python train.py --translate=0.12 --tokenizer="word" --encoder_norm="batchnorm" --encoder_kernel_size=3 --text_encoder_bias="none" --init="torch_default" --eps=1e-06 --epochs=21.2 --lr_schedule="linear" --weight_decay=0.3
Rows from block 6 of the text encoder, named by matrix and row number. Rows with one number belong to one attention dimension. Each number is 500 + 25 x the weight over the matrix's rms, rounded and kept within 0 to 999. All counts start at 0. Numbers have three digits each.
# v: attention query, key and value (stacked) (text_encoder.blocks.6.attn.qkv.weight, 576x192, the v third), inputs 0-63
# proj: attention output (text_encoder.blocks.6.attn.proj.weight, 192x192, transposed), outputs 0-63
v.23:534500508540525555468495504516522542476461521539509505465524485478533526525521497485508500485446459517442526503497538519564535450548483541475504531522475524484521494512482536526467445524497539
v.24:539508503511512539478480488530519511490504474535487494485523461477538530547488477470467498460455486535489481492509569512540525480524475520512513527493482480476469456531489530475472461526481563
v.25:474479510490493454543498501542514461523520466511468481502477509537493514513504532505503477549511481542498476511480511475457454559492501502540524546517511440518456529521513515522518532455489492
v.26:463510520478524461516509499475468462501522494452488473507490500508455473493481529527509487558544523459541486523452440453474463542458530507540526518490510490535497507458542486502546558485482458
v.27:536506500523535501504494501495522503511507478489486471470537519498546513488520499469477512523466503508499464499505537537527503467508471514503472491507486478525490508510459515498445475527487515
v.28:470507485537462531452499551450493542482516555483518532508484483501480450447526463517533521454503503469484573482543477493552505459498527514478475460447524584513546494499500504479436465506485528
v.29:486485486496503482500543529472483477470492514518474519505494500490473454489465530555539458526468550508528491460485491482471480495521483498471470474499520468497477518535506506487547502500544469
v.30:468485468497507454509522519492485483493510486473501528477496525536484447509517489496516476512491521503494495513481493503461485509480488519492499499503492512523486509485541484521514505487505493
v.31:505486478525482553496512515491492567485471531521521501481499500496539458486542474492498497464448497489467550524540543520550497461538483472509472468494476550502514507516474518498461478529524556
v.32:501510498486498518504490518503489494501508514513535513505522489468543561513530488492470548472478487503474508553508526547536551465490512534519524559493496501518503463482447474518458479524485520
v.33:481535526527517496497491473471477553508475507516494509478545488458489524522452521495517498500472515507502496523516531510518484481501502457462497507538452482504469463511488499524529520497495493
v.34:527509509505490513551488464510482500500511496506487532512523487446534513537481559500509520539475521517527456506524542504480488480501466487497512509560512461504495493536523508494491514522518523
v.35:534470527500486553460449524495512508511459508484516487524537528479535523465553508468456539467532454504447532507523497551542559491505532520506525513459520544493518479472484477454464470534499511
v.36:481519497479500498479541524512524493509523496487498481508482488537450501510530498536518485486540478474478498508456438449476484481474521504497481474472505523515525543496534527512495486496524530
v.37:484525487509533529516520528503551568469511521506502522476543439485485515514477459487509487499452460524475482533527509483541491477474474522493508511483499503495524488535513516529462519487484502
v.38:496490507512508522514489490506548485488493493538511482463502490467505525498499489492484480506484523490507461456495516504494507493492525509483512525497494465491504490531488502473513515487509505
v.39:513478513474491545454463485492542506490464490544506475486533488509532527519509458468489538454495492496463545490533524529539535475516525535502512524488490521504523461499446494492433481507465519
v.40:489510502475470509492491520482479478542533511477512473523519537525477472455532488496538499479571543447506524517502430497502490476507530506471496457476517526531537541457520464462469498506480458
v.41:491493487467528477525491482523537464541504493496528470492488510535496508525495496483496514505530505512464462511492470482472481534509522536534525547503502462506465508472468495496488502492479470
v.42:461485476514483469497536489470498464518529506499461480543448484550478481532495499540502479499497536497553487489508469467452475550488479477498494479494512515529461501483553528519545559477545482
v.43:494517488486538541526489516520488491506484495472486471458523467508541503496494521458479502490476511509513475514507516503517498486523486512535492508482519489477485502483497505498516511490493497
v.44:524471491476486549475450479514508488500494484540510488509543478432523551534477532499497540488481467516450522498539561561510525473488476474469533517501485468470482456518438514505481454529505527
v.45:450536491492512442481494516502484453520502506480507504551487548491497479476471539535474467512537516493511502513473469483443474518497477493486532488501526493507501513476540521476516543509524485
v.46:517470524516502529470466495550539491519496471475506490501544523484496571516498522462473560517487485496484513546480511532515530478512512500515503573467515464514504465507455495504486498544467554
v.47:477496510507500478516493477510478485473495497477488477513477518472524483503489488478492540474500537523490524479488486494468501492496527470495537514529495496497517487478493481510477523492491499
v.48:495527479470490449544537512523474461479492474485489521535504523537467520524491513526498455533529499485529496520492458468464454561458485519503520508482499487519488515501533500532551527491507498
v.49:479517470496507460504521516476459489508486525485470522519473488511466433476509528514549484520484519477540521486505487472511477492481488493481477449525478531514476532481554468528532517464511483
v.50:519537503500519508531506461483527517491518490534487516475503469514530522532464521481523504506460510492493472488486548495518487486468500490480478467534462473484474482526508511507502504492503476
v.51:497472512458489488481502486513461409505501477486521470545451530516471505465547496485471462508548509486491510480445431470448506563503537523539535473478544528528514518443490494466513524486481461
v.52:489513484506478485498485515480480504511503488487510513530495528485493489486522491496538497471510515503512522506495490497507485520506507482490485506502512500480510506485491516505506501503479528
v.53:546460525498496522462440488503533503472466477505500496479518538460510568517538503449459526478500501505442491507526508536531535465518501512486524553488488463471507461520479490477448442498499530
v.54:501522479501480485503507459481516493482519500469519500520497484524495478520493507538507508504469520486507503511483477477500522508516504489502518525524481501495501488523504489490525504510491487
v.55:501491496508480514490504486474507490478486489503501485476490496472513497488528503495487508467494516505516519486529502503526523511494484515470508473478490515506499496523505519518486488485482526
v.56:469528477477484449522549489463473471493544484476513542512473510528467457514500533516506462521526553505533493510496486495477475545490497453517486472534524481529507541487538480486552562502544431
v.57:445548490505491476499547531476465498474536546501495544516475487529467439463503520525513474504485547459536526499514491465499469501509478455516463418519504534492531506504571506515517513473542466
v.58:476524490538516482521547489481488501505549536498451551510504490534497442502464523515535447544524497492515453507498517456467450504479445503509466483535491485507466521500510505526536549499518477
v.59:487483488503499512504501463503503504518495501518505520495513520482519499504520533494484484494519491536488494513519507509496486528521483519472492488511506483507509504507477492475478509511473484
v.60:474525520505507497474518530468502514487500500537516531495489507484524481512532505494505473478488518492510501510523495481536496476502485462473493481504481513514523504520486510482476504523513487
v.61:464478505481505465497486504513500466491503477476487484488494541478506529535476528495480476519537531497519483500489491473491466522462469469520487500487517463535459510473487519515527536494508481
v.62:520479527517525490480512509486535523514484476511488516491504502478486539507476477489494499531487486512507484525495491510497512501500456532527506493475495521486509517469493490504520529482496476
v.63:502510494516499545548482508515515538502486467488500504497537518469530535513469516499470540504470503538486498547489534536523503486470457511513504535524502493488505495515470463535487511532475539
v.64:515535496481468499520480499502463483504503506485491487502512553558525491486535493478487522506523531432518522516454450483470529504518527504497529498469509519534566493445499494524493491539483522
v.65:506506485524459521471530471518537549454493524549459521516507465509483506479535492470533554476512541475500488447553487496546510428463527477494515508511494540487485475521496510516481451527507554
v.66:524504466486509540496508494521501523495502488511500502486543495492545548485511511470470494487500491533493484520530534513522503510492516534490500531502481488476497454492471473517465476496477530
v.67:515523520496514516547493528553530527529494499483487550497504484501529470503533492483460517504531523473503481498482506527460513519492466545477477495523520498512510494474490510532501497497519485
v.68:495500491523484538486527534529494516501489532519480539490505510489547535525489475454460510480482520501477461494507534505522519513489481515508510496529513533486514473503535508456452494521496472
v.69:491499539484512490558466495527465474513505485459520454505486536559486484455501491527451509520555514494481497519449483515449514548524490524524513483434535504541534529443499498473530514496490483
v.70:475506462531488486467538526452539497498495483539467528458475483490485466527525477536540482508447491536505501491555518502535434446498491467488466509523456515498499489511524547519538518449511489
v.71:468468464517470472437553514443542519466516495537493472471440480501449510505523460532545450496448525543534472481581532487549471460492478496452481503544441495512465514526521540470492473467527521
v.72:489494482497507496513489526468459481500469507518480484502477539515512458484514479493511520521512505502531520491517526492502505507522502507538474523472508500509533479464467503468502518497475495
v.73:531493515480525493469493465494483520495480515503514510520507511532498506485528485472505551507519499493492487485507488505504553480522518494487562465497484532512546489465519488496425459508459482
v.74:499534513501490546533503517559511488522498479496511498486544510528550526523524489464460559497520511470491508517462516531515546528477499503472502512506539477483509482510514460493490465535489527
v.75:515503544487535536522438522521479494549510488446533462505528536513519512491489519468473542474559502485463524543493463490499527552499521532483548489443490513530525499472500455511514516561460501
v.76:518475511485530497475476502487528508482459479489511478461525476458512566515474518462481483523491467539477500518506516549487498496515493543486482504517496470519471482494448478515515519511506492
v.77:498495503480479436490492519466473484502528504513498499524463489512475462525494513561528465512497508517535492492465466451489460518516512463533514479478501502487488554466505508507533582487527484
v.78:466452530547471489485519490481518553521507520566440511470482480484471494500528484488516499504503543485500472452540523501514504469504541507473465520543474532517516505492527501456483460527498510
v.79:532461510511537500449466505512529485512456473553508478476514505454519553521521488512508526509495498542504501495514531497513498480502476491501488538494467505507464496521511497464501519463494498
v.80:482478453515513478477510486432546503455508473520514483473475456496457499542482494552513485528436489555510462458538502472527433497514505490484486512535468466476475545519508560483559540435543528
v.81:503488471501509476515475514496519459494481472458516461511513487471524510500505488536490476497495446486500529553451482514502486515500448489511491502481529485523524504518440509508540521464515499
v.82:481467487524509534454506500513516518515477502519497514492491499523518525481529452463495567470502519497472516472503527480548515509477526494496525498514479528484533463490514504515464494523474489
v.83:534455517501521539514466499509505485537466474515497526502478510458512543504515507468493525488503467548452471513511500518507534518514495547480482506482472483523491487504508514482481514536488505
v.84:485507469517493475476548513456500528474529476541487484503479471496482500488473505526528473523454527498529486479498501509490493473521491514494505526542490514506468521536526544489526517504519496
v.85:476504534519520479541493490500517485502550508489518509509487487532484497450482518508497447520519513506518510519470481489472473516482517503511458452496524536489491540505557487487537476518527514
v.86:454542468462494482507528486479502452460504515465505500496532498481452498478507494549494463525509524505573523530464477468515482507520476491498502468492504461490480521508478525532532544481512518
v.87:532492501493512494554440505504481473552466504446550518516547557490535511486526524478454543526534482455493513545434499501468546554522503512503544473452507504523548517447477484484461507532473467
v.88:456497496499513497504540531493539473488507544530459500455476476498494468480513489531502473499456508501532472499514556512495433481468493487516480480561476493522489487505507527524526490457548496
v.89:463534503498476515514494507457487494481504485478502492478538514494494466513467465488528468497455483489556484500520509476499473497491471455521498510532530499492477526546440509543516506471533514
v.90:509463518484500524458541504516524509520539506516470505505459453508511519506507484530517474498488496532456478487531531460499495468495518532465472524538498490467447482518529505455545454505496511
v.91:530497499517518472510500503483500505499483475496543466472523525490476512511507534503517464481481474502529481492488503527515491505507468492496515519512524486500470516517488488492508504492488520
v.92:508512507506525504570459508520441481541471473437529476534509567538536511466497535505489497504552484474523530513428444484453527533546498487519502482447552480526531529451475452491481556504508501
v.93:496536508528504525560520548511562504506500486461496513458546479473529479468506523476508504478491456542458449508479545525469474514464474500504457505514524454481486446501473490513513482528497508
v.94:480505496467499473544501459526451499483531509484531504517490509533484487465486514513487526510506515465519533529487491515484521539541501481509509492482545518517535495456506465530490527521491509
v.95:513500490484520565479445517523506488520481466492522517473517490459511535497519520457472539504507469525498530519529529530540519486518509497505488507498492488510492480518475508513484485485494481
v.96:478497533536482471512540517473488507523526524519478553507487469513520494483524515508502483491484539518513466449534488480474502506465545481465461494530504550499507496474543481477516443503485465
v.97:555475519474538544498448485561462526556494467482474470489502554528516519513517545463508522457530492477449502511522490544490571542486540544505534480468522524523555467496523495462445452567482505
v.98:506486498497523503506496505480550512518476516541475528503465463465510497515485478504493516497443476555482460493524546490525507495495520508530451542502479505479455527523475528498540511468490505
v.99:470475532462468497471496493507488493509495468494481493509480547551470497490488480492503544473511510469517514506500489513510535520528496513516550516483489524476534491455498520466492501513514503
v.100:473533500510452474521539500465526499478528502500524519481536474511465469506515462546486480546471484521564469531501516490480485487497442481506461466498528500503487527516502511538535536462512516
v.101:493491528475529468485527442474452475492547506487508481504486538487495490485519563543523475467534560478507545487478466465471505499516535475486546475473486523506509547507512504484531490520522461
v.102:466531486524469519499547542522540496505506521484501542472518462488500509477500470475525528493485516493543460516501554507533444471486466474515439478556533489528477483489526506527473472498525487
v.103:479459506481484486538488516509491458481522441507522451483450526527448461495513519537487439516473472503509497519466456450467528523493492499526530537454527470467475514483466507489578544471486476
v.104:489522532518515492531507534512477486553472510473518537502530495514565487472525493445475504481508515498498465548457509537507530530506498488495469462488539481501524473474484504529489499489504491
v.105:489497506472512474473505482500473499516501499476500501493498522473473495475476486502505478469496510450530521469477478501511489470477512474481505480493507502483524530520519516484496495484498482
v.106:514523503527476553476515507512492505466468520527488514513489491490494522517504505485509520464461506484483496506536500533549494491507535506490488504496511496513475508524516528488460462487492504
v.107:532504529460518478529462501472450450544490492481511493544510526489515510513492549515488470543546483531482485547447499480497532543527487511536543507443532491505522505472475457504538549529506503
v.108:511481493542516480449503513509519532475487480540455480473450467524485482482527468471511517476498530503511459436545513468511454454513509510457456543554478543470490485503501537482524470473487510
v.109:482502510509480502501548486479517527499532508497473524464535456491494476492505456490495459483492497508552500499487525490509477462473460476485449462560515518521455489534503508543506480445530523
v.110:463510454522488478487508499452519497457508500516498499472515458479503491535492478504529463536470510543506506486491540514507453452473461474503465483561509471470456518556461519528531506467534543
v.111:468480511540507483471506534493502523526515515522526536503503459497479512515470495510501483487483520560493485509545504504534495501492493484522443474518484521494454529538489494489545516458505492
v.112:505504503471531497496483489525445468489486508489495477498543526482529521512504518479517546518513473453510518515467479510508538514528498504523559524449527506488552481485487455482503518519479522
v.113:489466502544505507467551522479509516485498499549479500485494474477473482496505495518522520488479503505537495494540533527551467469464503476468477516523475534496495477500525530526484464490506504
v.114:523483501536505520501488495522503502505493516547499498488498468489533552523503493478495527515497507561500494485519531488538481477466500478484513504503486460466443469546501505481493488492463509
v.115:446518469479497460523536484454487500459512516488518519513485450491467454496470518506524472507501478497548470510508487472521479492482464445513484492547501485519450538533474493544546510479538490
v.116:494507503503484499532465503514461458527471471470512508536485528543498481490507499520494544524516504474488522545441477523483531521509491499497563465463546479527508484454483460478507527526468508
v.117:460507497463515489545511490500465494525499487461513469487528520525472464467519493506544467507496493453538504494465457490495484522521481496541499446475522494518511496463475500512496549480542496
v.118:472478478540490522466519501457564489455521523547462530453510436497470523543475503519535498491467457570500498487519555501539464473453511493493447507554458474461440513564475534521489468458523495
v.119:539501524477516512521454508546477506523472492435513479534551545525538498482507531463483548458543473445483531556453458549461563525488490511528534501440529508519562464449475455511488475552494493
proj.23:512479527548507548451503528479554505494480486534467528464490478433503488498449488460467478463453513515489514487513508476475514421500523517526503552496467504489495465480486494518528508527460521
proj.24:510493496549512503466492522528565456484499456523496488477499478437504518494464481469472480514471509495471479519507515493479486446501492536525519573497461464488487468534463516502499507529507512
proj.25:519534467497487439564502470567483469499557476503504451541512525524501540518494515498513533524532494465476479535473493528503465560508479489468534483502511459501474511512470516475453472513542501
proj.26:496538473473492464562487476528444514517525525479516484543520537567503503502523519526521530509539484470499510513474484519518485594491506474455484432488532497507502525507511499507472469494531486
proj.27:503502520530517528478494529508526486467498463511475511488496482467522519481490500474481499496473501484495480510517514498493499473473489535527514554497476487485474485532490514508518521521496501
proj.28:492455532477483544435499503421489537520428564503487518473479489500478445507509494511473462454491508539533546451525468444510537445532542468525455474482500565492528495426533481510509539472443506
proj.29:503473480454487454500515464503497493505518511487546473486489474515479479493499493530495485535540516548497495509513493507515486498547470464486520486520512493531475514464513484428434520464519493
proj.30:507511492458488455524511481508472496507522524485522469526510512527483506503516510523515507519542499508490517511477488497524481537515490470485495475507519493514496527471505502474446493466505497
proj.31:502452545526505558432512520444533533495463503510483528446474456453497464482464484479479470472472527551509517477542509472485532417523508513529485522494480527511511472458520478497522533481452510
proj.32:501521528547523554489491531508523507494483466524458535490508508467526520492482501468497517470452502459506486499509518507479512489460524533517494530484481502481502479542492507554559495538487498
proj.33:506495526513525539494529515493530538504538466500513534449500436471507485462465500491525500528484507534506464511547559544483513484489470537489517520542508506545486483519523472466530507505502476
proj.34:498508498530523498504529490526535473495542436504516506480502461465506518485475485500531509553491511506496439531523540556473483479490448537494552535543488473537480496555493503455511507503529488
proj.35:499496521529516533469489526476508475492448510521451521524511544478518506520512500476469489446468491448498518478479490465470511472469559512528475538471470509451542484525473511573547487541484513
proj.36:496493471490469473512493497504484515514486548487507478521497526534475481522500505511492498482517496511493545473489459475531500522521532460494475450481509516478521498447504500515488476488470506
proj.37:507480533543506544477514518492529542489519469511483512463492458459516500484431498451512508488494518528497501506554528502488518477496505519498490509512492505535484461480523495479490514505469504
proj.38:511500478517504476488481520554541467495508473502509472495510501472517517495495499462480498511496498486476485514498511508494491482496491518517513536486474461471476481535469503497498485537516501
proj.39:504492519547510539451483536487536487496458498524463526488491502450514502515486495465476475453448502483494513478497492470475522439491537523538490554480465501456518476502476516548549507541475525
proj.40:487495491462498511504490498474468501512446548481501516532495541545489484515556495536489486476499485478521509466475486472515511521490530479507473472482516534481538520505505497545524488482484499
proj.41:504544476522486467554484496556479491484539489510471475553518547513501545508498514475507517495513475445474513522458476487509479541484508487480498481476503471465484506511486520530490464519523507
proj.42:499503467463474435534500468510467497507524529485539460503493502539465495507514504541502487536542502534507515507485477500531483541545465461479507464503526490521488528464505503453435506455530489
proj.43:504509516522522524499493513504506501472520462512479507491500491482530523473478498479508514500498500484493481531511516500489500491477488530497507519495490488510477494538506507504499516523516491
proj.44:506506511541531528466495520503557470485491452522491516471499482450521515494485492461500498501459511480488464504513524517467508449477508551516522560506461482482504470555475513511544505544501509
proj.45:497517476459489450539503465506459475500512517471514475547504533557485512516550512546507501526531483476503505498459477505516479560514497473479507466508533500499507546508494497492484478476531496
proj.46:505532514561522543503486534514520489491505465529456530501521515469535520503485505463500508474459497449497481504500515509473511486452525544514500534489473485473502477564477513563551476543496495
proj.47:504521479492508492514491509490515491502469509498508504501519504513505498497529500523499498498490488489512483504487510502509499493483515513489496499486491496473505513520494494514523498504511510
proj.48:500536477481488469565504470535457513502556496480512482525504511556489523496511510529531530530534494488515486518500505535524486578498475490447517450513537488531481524503516498467471477483526487
proj.49:493488495445491485511517471470467536524509538468548495491490486546478471492517498547518499535539505545520509499507504510523508524523485476472490446514539524536510521454533468454468500452498491
proj.50:511492487496494488508513508538533509505554466486518492475502464488506515457478499492514498527505502527467481512518512511506495508498460528492518515524515481537468503512513494460487497501508484
proj.51:482508469472485449525475473505450460510476535491514477562506569565494511537563518531492494491522480451503512486451451480512491548504533472496494475476517510468522531518475529538495480496518502
proj.52:503501501493506487505499503503520497519507493492503498494508495496499502508504513486495494506496507520490512499488485504496498511500503503503493499502507498504490491480499494499511491511497501
proj.53:506497499537526529458486524506550461490484472528478518500514500445523513495490483457485495476466501472477474504493515494469503444468522533531504560491455486452503462552474512534539495551493508
proj.54:499519489495503471510512503487510504525521503512513512497503487503483487487515504522527489510504506498486494484488487521503492497505491509474507505520504511503505505481497487488522487495513510
proj.55:498466527490502505469499504489515495509466511490497496486493491481499488506498492495479488493496500517495496497507495484494499475509509500538484511502498509502502496480491499500501521504480493
proj.56:498510479455495461540516471496456510511524503469541479511493494553481497491530512546519502543540498515516497514503495527525488553522464481462514451516538509538493533498524490449453503452532472
proj.57:488472506440486497506526482461468545512493540464543502488484472548468468489519497546512500523541508559521520488525497495527508525524485473481490443516537541544495526453544478458455517443483491
proj.58:503497491467483461544522475506473518499545495481532468496485483524478496499490506536517504544532511535501493513515499523521479542543456475466519463527532492556467527472530482424434506458525487
proj.59:512515498514492512499502505488495498483482492508493503506490507512500504500489494504496496485491496488513493513505507485500496492503506507504490489491495495495495508517495512514499520495507504
proj.60:500459510480476495456515492469524487508471515486521493473467474483472472506498489526474471512497515544497506484511488493491499455550495487524513521523500515526510514453503486461491525479483514
proj.61:505521459471504448553493468545479461505538492491521464538516526539503537509516505505517518530532486469482476521476495528507478563497482489474516483514515474491492524537488513481478480512553488
proj.62:502507505520514534509496510502483518474509480508482504501494502509525504496498507469506524486501496490520499514541520505502504511477497512492497485493493505506487485525515519517490504516502497
proj.63:496522531543523542518525515500515518490538445521478535478505467470522525481460496489529512508475505487498468527519537526470498490470485542485521520516489490531492491548510495499531500517510487
proj.64:470516505485490527504503494460475521518442557491473547496506499549504488476544490534500538472490506464555487494495500530487517494492528497504481467493517541480529523528520478541533516479487510
proj.65:518496486503486499456509473491518528503486562537501502476477497501456491530471479476505477503514484513484518483509492451481515443526526484470521542482473520489513485441491492510505514539505540
proj.66:506513514530529505501490510513494505500513489514466506523514537470502495521481507491495475477495483471473500493468509449478491501477528504487478522491478483494517489504492501531527475538510499
proj.67:534508524483461474552496508490494537539501545494502531482532500495530499467510484546458480479529514507496471489441544523488509514481509507509480504495536508534527510451518477510501518474493545
proj.68:540502516534489507489501512498489513503478523517491539500491528476508510502478488487480466481508502484496491490474524489474510465495518516502512567467487511518531480482481486527520486524482551
proj.69:480507508477486526525474507490474494522468492466510517519528511538539514461562501531501537483495515464548481495495502555512502545458504516525462453500535526490508519548516505522514489470480466
proj.70:504473495503489471483507500509511498482529504518521447480473470482471504514464510488515477533531501555470514519532482460518484479535476479487522521511497497521455500435499519425442538500498504
proj.71:515474484500497465460488485518523492481522493532535444489476486471464502524476503472511474543525499538461520507533483454514481476520481477467529534507473495493467484429484519435448513521507492
proj.72:489497514519520524481503515481494488484475498509482500502480493496536497510508523495499527488477523490528509516522481515491497479529493491529521487487485504496485491503489502501515535498476497
proj.73:484511508494482534472484497480484522523432546517480551506504521520502496505535489505499508475479492446537488477494513506480509477470542507496476512482499532474544500525496479556557489523488517
proj.74:500526508497506492525501499504504517511495522501463537514540532502516498486500479520484498459500500456487493492429528496481513508464525518495470499491492486488542512537504488565536488505513520
proj.75:487525507507510535521483513495482509518474493481472538522533531516527502480537503509496530464474493433533500487476501530487512527445534529512456480482514512468541508563494492574562461501490485
proj.76:495508502528532512493491522541507486483529458518459474513524520455522522502471523462500483492484492468470504514472504459502472516457492514498472532502482442482480486539491512516510491547516475
proj.77:487489481477493504497509484489496470482503482481549480497475467532494508493519512502515524539511514535537505522559473547525497501542458480511537460516520511507454520498504504446458524454502467
proj.78:542494515496466495450436494498491544517497524519531481494493522486473502515515494480506463510526470511491521500501501472504507485491534511492485549462497534503520472404462510491508485522469514
proj.79:510502496532530503464475526534512465472512448514494475525495518451513516520474508456499476507490500490466515518500489468511480495481489509517502550495466461482482478527478530498500490537500476
proj.80:487474470484497474473502476520510484471535488515540439481476470484475511498467511474521486558534502556473505523539487479527480487526456473475531514523487486513440490462509519419429527506522481
proj.81:479492493510531498530540520510513456475527444483463475503492471489516505499480524504490524493477512508486494510497469479511486518529458493511499465531505454499445519551515496469480529486513479
proj.82:507522492505489478472481504503497525513475546519513517531509527493500504506500471489503483487523499472491499485479522486488513478480543505496494541455466521485540476482496512538510474518489534
proj.83:523527515526520499500445529519499481510503458502494500537532556464537520503515505479484492479484498464479497495468525502497496536446520532513462524472498475484529476541467523539520460524482483
proj.84:498469479478484484476507480504509504481517509504530460479471468490469497503483497486514490535523503550478516503535490475522500472533480482484531516515494493506468500443508493447453521509507503
proj.85:532492489472468493524497494496511509532503502490552495468510481522494502483527480520491500516509506527522469473519527557513508516496495508493514484508528512520510501492499505482480488469486495
proj.86:465479468477499484507546470488508478472515509489513489487473446520481483492481499508499517538508510535504503520541474513515495479558460454499541464539502498518459531505532480451452541469534494
proj.87:489517518499501526525498521486475494520460511476474547525528520516537502484531493529478519467473507450543486491465518535482505527466520517527460477494520512492529516558508488556547492485490497
proj.88:523473492494474460507529490501515503495527523505527470476474463492485494506464491505493480527538513565477486516515504495507504475558465471490545509521498505545464496430510507427429540485508530
proj.89:482476493508521496506544499502498476470530483508486466481470458482482480511459520492503506531505509541486515533531476471507490478560446460506530481528495472522442516490517484442458548492536485
proj.90:538499480502487464476468495534521500503540479514551459510510516476471513511492492468507457525530478509455511494492501487510500499482507504480509534477470484496505481452467527484469464520505493
proj.91:483483508508533517527526495499510474477541459492473487499480484507504503493481518488510525502487494509477504510511468495504490506519467489507500477532516468497468523526503496483487518504518469
proj.92:479513516493499536533509507467471505512473510464481550503518500541537493468536505533492537471478512467550484499491507551491515524486511507521475448500540517511512529561520473535536497462489498
proj.93:521505520530523479565533527518506515501570472494450505492524496461511496491457511521486476487508495515453492504444512468482494531492493510493490491518510464538492510489516479500503492495512510
proj.94:473500506473482520508508490462487521519468539482496531481496486549507486476544503538507543481488505490549487496511498540497517498511509499502497453505527529492511517517528483517521523472493510
proj.95:491508517548546517496498527507501481486496472509444505529510532462528507517476516479493496470473499466473517507473494462489489510469521517513474531484479473493504487532500507536535490531497496
proj.96:567500525481447478482463491478496537551482531501576508484500513506484490506534476519478479514529494535521489480513537543501518501492528527489513514471507551528552474429472508488504472493466523
proj.97:507534526512506523497466515492490516530472507506475531531533553510525509498538500501508513452482487426509502480452507503490515519442556531512443501462501515455566496528479506582559461520480501
proj.98:514504504541520480492480523545504487486552449511506469523503517449498516515456503456512479513504497514461520513497504471504478520473485510503484538493478464515478473501482529485487474524491484
proj.99:492530494487477502476456506470487520515435541502526514522511527536513514490555487519511522480509500459547499496497499532506511504480529512509481485470499552466533500496491522524523504489468498
proj.100:489474492503497496508549496495496492486522508495506491467463450499480488501463500502497502529514520557510488520530495512500488479555455472497547485531514493553446514475522487440459542466518505
proj.101:499503498464467505476486479473516504523465505487549517477487491546471483492562487522503518513498493507537489486527486545515513487518525512502516481502508526478528515509487498502510493482488502
proj.102:525472524502468474517544513494496521507506545503481504470463459478494480518458493529469482486520520557483492503490512473486509481555481475510523519511508513550472511406521489457468558480489549
proj.103:474516474491522492511470498516495463487537440487531448533517498507508516482523524479527529534497503485511513515514485527533475564467474500488480442506504469480465505553503528469461476478508417
proj.104:520508542513490506540510524485487517533473533492475562504511514505527489490505489538470498459483518479519471487454538524468511516492514520520481499495529515527539505509512487538546515484490545
proj.105:503470502486479514487540474505513486495461509503507497471469469503488482516504498518485498508487496527498484487530491504496508460551497499514536528526502503503489511499500492488492534507517524
proj.106:503497505511508492466489489499505510489497521521497501511478512491487493526482500475513500500510490496477520503503496460501511468512516491500499529486474515474518488459488511506512516530491516
proj.107:483517498497513505530500502490486463502472479477504520527526514520540509472532502520487527491483513469529474509490507557499491527485487503532493463511513493499505516591499507515503498466504477
proj.108:518483492483479475464459507517508521493509502523532448501502506469478517519500505473504469521530482523471523505508487458526492485498504494492500543484488501491492474419477526466466505521491494
proj.109:515469507507484483518541502502514503491536499496502477459480456475477483506459500507493474517514515569469497501519496481500496485554465491495535504525510495548463500442518495442459530484508525
proj.110:498474480504523469500535486516526476469542492512497464472467457473472494510448507484510480535509511558468504519519496471502482470554457470488542518533487470527446497472513502440446538502524507
proj.111:524486502532494479496508515529515487491550448503537464494480482482496510505468502463516481518504507539486500501534498497507491510509475508501521521504501485525474479463484532462476482499480491
proj.112:462533495508520531522505502481489495492481495479451542515521517527514490486524511518504536465462491453522508506480483506495503517482523505509468461501507498473518523575507479559551493495503487
proj.113:512466520513488493461498499505508515494511499520502480482462483476472492531466504486501474512505493544474519501525485454503506472528501493497512543496490510515488488419487510467490519524488514
proj.114:525498493542528486484510501532512485483532481521493497520487523467503511517439497451492476515496491492461499499490517472480487485498487505500518556489466469512504484505486511505493476535518507
proj.115:506475482498495473506536484502518481479525491497526469473468451500473486504467503496500491543516504564488498516548490503510496479567455469496559500523497489537457508467511496433441533478523501
proj.116:480520506490496530516510495473482491503461518480482549508505511542519491484538497524491540475483504462546485499490512547487511508495511499519499467497512513484516523559508485537532508481495503
proj.117:477496510483482500527532501469498513514497515473500515474487455536498484476529502539505533496507517522533489506525484532510514506533491498503504442525539526515486534483530487478493543454491500
proj.118:513476486514519465487517499525522478467557464513508443488477486460475502525440511475511472525512503547450517511513482456508480481536472485482529526517477463512458479459494511448455504511517492
proj.119:496526524503508539524491522487484513518465508483461557513537525514531492487538502530485517449472499442522496485457507518491520529453530524521453471489521513477541509553507487578562481501488507